Weights of a small image autoencoder: encoder norm batchnorm, batches of 64.
Rows from block 7 of the decoder of a small image autoencoder, named by matrix and row number. Rows with one number belong to one channel. Each number is 128 + 24 x the weight over its row's rms, rounded and kept within 0 to 255. All counts start at 0. Numbers have three digits each.
After each channel's rows are labels from the 100 images, of 14976, where the channel reaches its highest value: "top examples" is what is common among them. Only what is clearly more common there than usual is listed. The data: views of escape-time and Newton fractals. In brackets: how many of the 100.
# convs0: first 3x3 conv (decoder.decb.1.2.convs.0.weight, 96x96x3x3, standardized in use, each kernel summed), inputs 0-95
# convs1: second 3x3 conv (decoder.decb.1.2.convs.1.weight, 96x96x3x3, standardized in use, transposed, each kernel summed), outputs 0-95

convs0.63:132135082109070130133115078075085120121179141129130115081126140137097101162121123144119126149142179130117140118207116141112116095117122131119129095120083111145164143128122101135132114157133112135104155110125129119112106142114128092116105114131107158183119117164116117140117140083139121126
convs1.63:153143145177165136162155150142154197139058111120159149155147095130163143101140118134142143099121097135122117123086127092126164119120135092115107126156146145120103134168119141118098145101072109110125120120136142106119130113152099159169132148109127118086128130093114130105130102141158149115
top examples: grey (61)

convs0.67:106114091182071126117148075148071179158098130112118137090146118158122127125124118129170182150117150108114132113123141177115105155121140111110131147155133138144094145136136118146125130089098094158136106156093106142096108132140149126133126139089129089105133125132131093083126122106141140131
convs1.67:108102100067110091115107117118071093110164127132124109107104149107111123173124119182111084133117140127136114129148081150125120151111129149131125137079144102137115115126124101125146117136166147148154118089168099117108115143094152150123131155144130163159103127141143134189143172130120145151
top examples: cool (32); Newton basins of five roots (31)

convs0.46:033119104133138123096155089139108120143103129122091138122139101151145155079114116126175147129136132136105145122129114176119107091110117154107112081168133148120062121135137109119131131115150101138100101157088118136111140081129140148159125146139116149082132111125144124095128128117134118145
convs1.46:180117103058114119106130140098100102093140130118132139156131200142123136158109128154103112148116120135130122138120106097147140133154130121137107134092135128199158132096120119149132088144112128119142182080132145105152125182137132096118127101124130113136153132127087110150101154131130136094
top examples: grey (45); Newton basins of three roots (28)

convs0.0:114117135090109109157114141092119129174130169141131174129142138140144134102111098130101049107095122128132108134135107140108125156115112103162148184130148115180195137128133131122111112148106153122137133114160135107119130113124153157125138136131151138163103160118141127153125167144176159172
convs1.0:127125100135090122126118071129120114116135131142128126108169125161131094151130127141155169135144161087098145103176132127109109091120123143089183098128117129120114132126116148115176123107141116152092141120115123148093114146124151126137079131188090127147112079164124149132113134061120120139
top examples: grey (46); Julia set (25)

convs0.66:138130130123104151140118118128106111112133118136144135135108129128142117145160161133105090182135153137177147159121115118145135184157140077162167139108130105132210161118167101138093129140123135183144121112100140140121181147123142102090153107147150127103154147122117081113137113134130125137
convs1.66:110144149148166075118132129155160120103145137100105104124121146142127123073133076102139140094144113127122084128144140164115115129068144124117143127147119182090090141117095125142132132092147135098128105165149117162126115111127099167113120155128121143138078121146148188149119106124109161123
top examples: vivid (68)

convs0.15:104114125144138134143123138177146135130151104098123110146097129106135129142149145150094093130104168179165129139109151156104139199124120127134101178128100134136133117108135097138130134150090133133141152115095153144139135096123156108101178134098187113135127182110124153078128127163128127155
convs1.15:112088124149101114070123123178151121148094117119140080111120093146129141133144123159122138125111141151150112141105134152112106149111143108113114150122114134134097175182119104162074147113165139156182112165123131156096117142122133139135150150117156147107118149119174140137135150135078162161
top examples: dark (34); Julia set (25)

convs0.51:141171113075124110121098127126108103135131150154176147156118120130153133152118125122112092140129115128129127142140135123162126129158145090170160160179169200168167159158154137161079127145142122155105132140134137138122112148103145153083112152133134127122105135127159161142157115112146167126
convs1.51:132138108142103119135122080134126133118131158131132123107170126164125084141119124118171173139135167095094134119171134122108109095117126134107179093144120131125112181132118171102168124114147121160102133138119123146102112159122145127153084132160090119175110086179126148134113128074123126135
top examples: cool (44); vivid (35); sine Julia set (30)

convs0.95:134081120133117118192139149109146105115136113128094144114148111158103151133153137130135087137143125157155152118123110151062118161092093112126114176103114080120111137144099086115128109131124154151112133129116135155166131113101138120094162117111155105108117203136130132117114147165101107135
convs1.95:069118177095123144083106113109165077167157139128138140133125131141132106105124128097123122122121085129127123129150142158159096130137182150162141135132119156124143147080133125135140179132167153138134095160136130097148158161156098156109121146137128133158141124151153113129143097112091171101
top examples: dark (32); Julia set (28); cubic Julia set (27)

convs0.70:119117110140100110084107098137118112130109085104133088119118133135133127119128128124147139125110135120117114133128128143143146178149194125134186113177165118155086153149109168142115143116095104132120101093143127111104109166131142159135139158123132130115123137104157153149175096127171191159
convs1.70:096119112115136114136050118128122127105180119114119125112146123121095114144150145155167138159135161103102135130173129156116120103109078197118176097114119095104128100134148138093166096112134149137121153091143124134135133110116158129146088134166093147151115098140124135126109148126123094132
top examples: vivid (51)

convs0.8:129111139084119104151115135097115127171112167134119160131145155148154129097099098127105044106099114130131109131133117140114132151118114109170137165120142118180176141121131142112117104156106158109125132128169132102128139119131159162132138135126145143166095154123147121156139160140183163172
convs1.8:128125100135089121128116070129120116115137130140130126107168125160130094152130126143156168136145164087098145105177130128110108092120122141093181098127116128120115132125115149117186122109135117152092141116116122145094114146123150126136080131182090126150112080170123149134112134062120119138
top examples: grey (39); Julia set (28)

convs0.11:134093124114136104121156136167141137116114113118094109130149120130105148113133122165099090121099162183176118102126113139090146141103110146113119160090069111112097104121092111121144122129145148113151144094104141137129112121106134099133178100130161119129112180110098145102079115138076110113
convs1.11:124089108122125109112193154165125124116128082138136084127077142108117170130135126132101107122122125175177135130112134147125149172128125091128116169101130123123121102133126087177088111135121118126169139138121141136119119102116128111093175110092181133112121175112129136135132141168098121136
top examples: dark (37); Julia set (30)

convs0.27:148145136114160126120092120097122090129131121157153129134110144126142116144117129062172149105122066054050127129121129124117132133131144138130137111141158140134138147154132144139141123127136151120096134128158127105155164138117122161108094151141081141147115079131165136144169129142150148167
convs1.27:125196129149122145143106111077127137131129186110123164138145093154137101121113132100146149132122137074070129131139122112139115069133114147129146072150118127123130133121144154101148129140122119144087133130127134126132134141128140126150066123142070124143137066145124117111117117077133105117
top examples: vivid (93)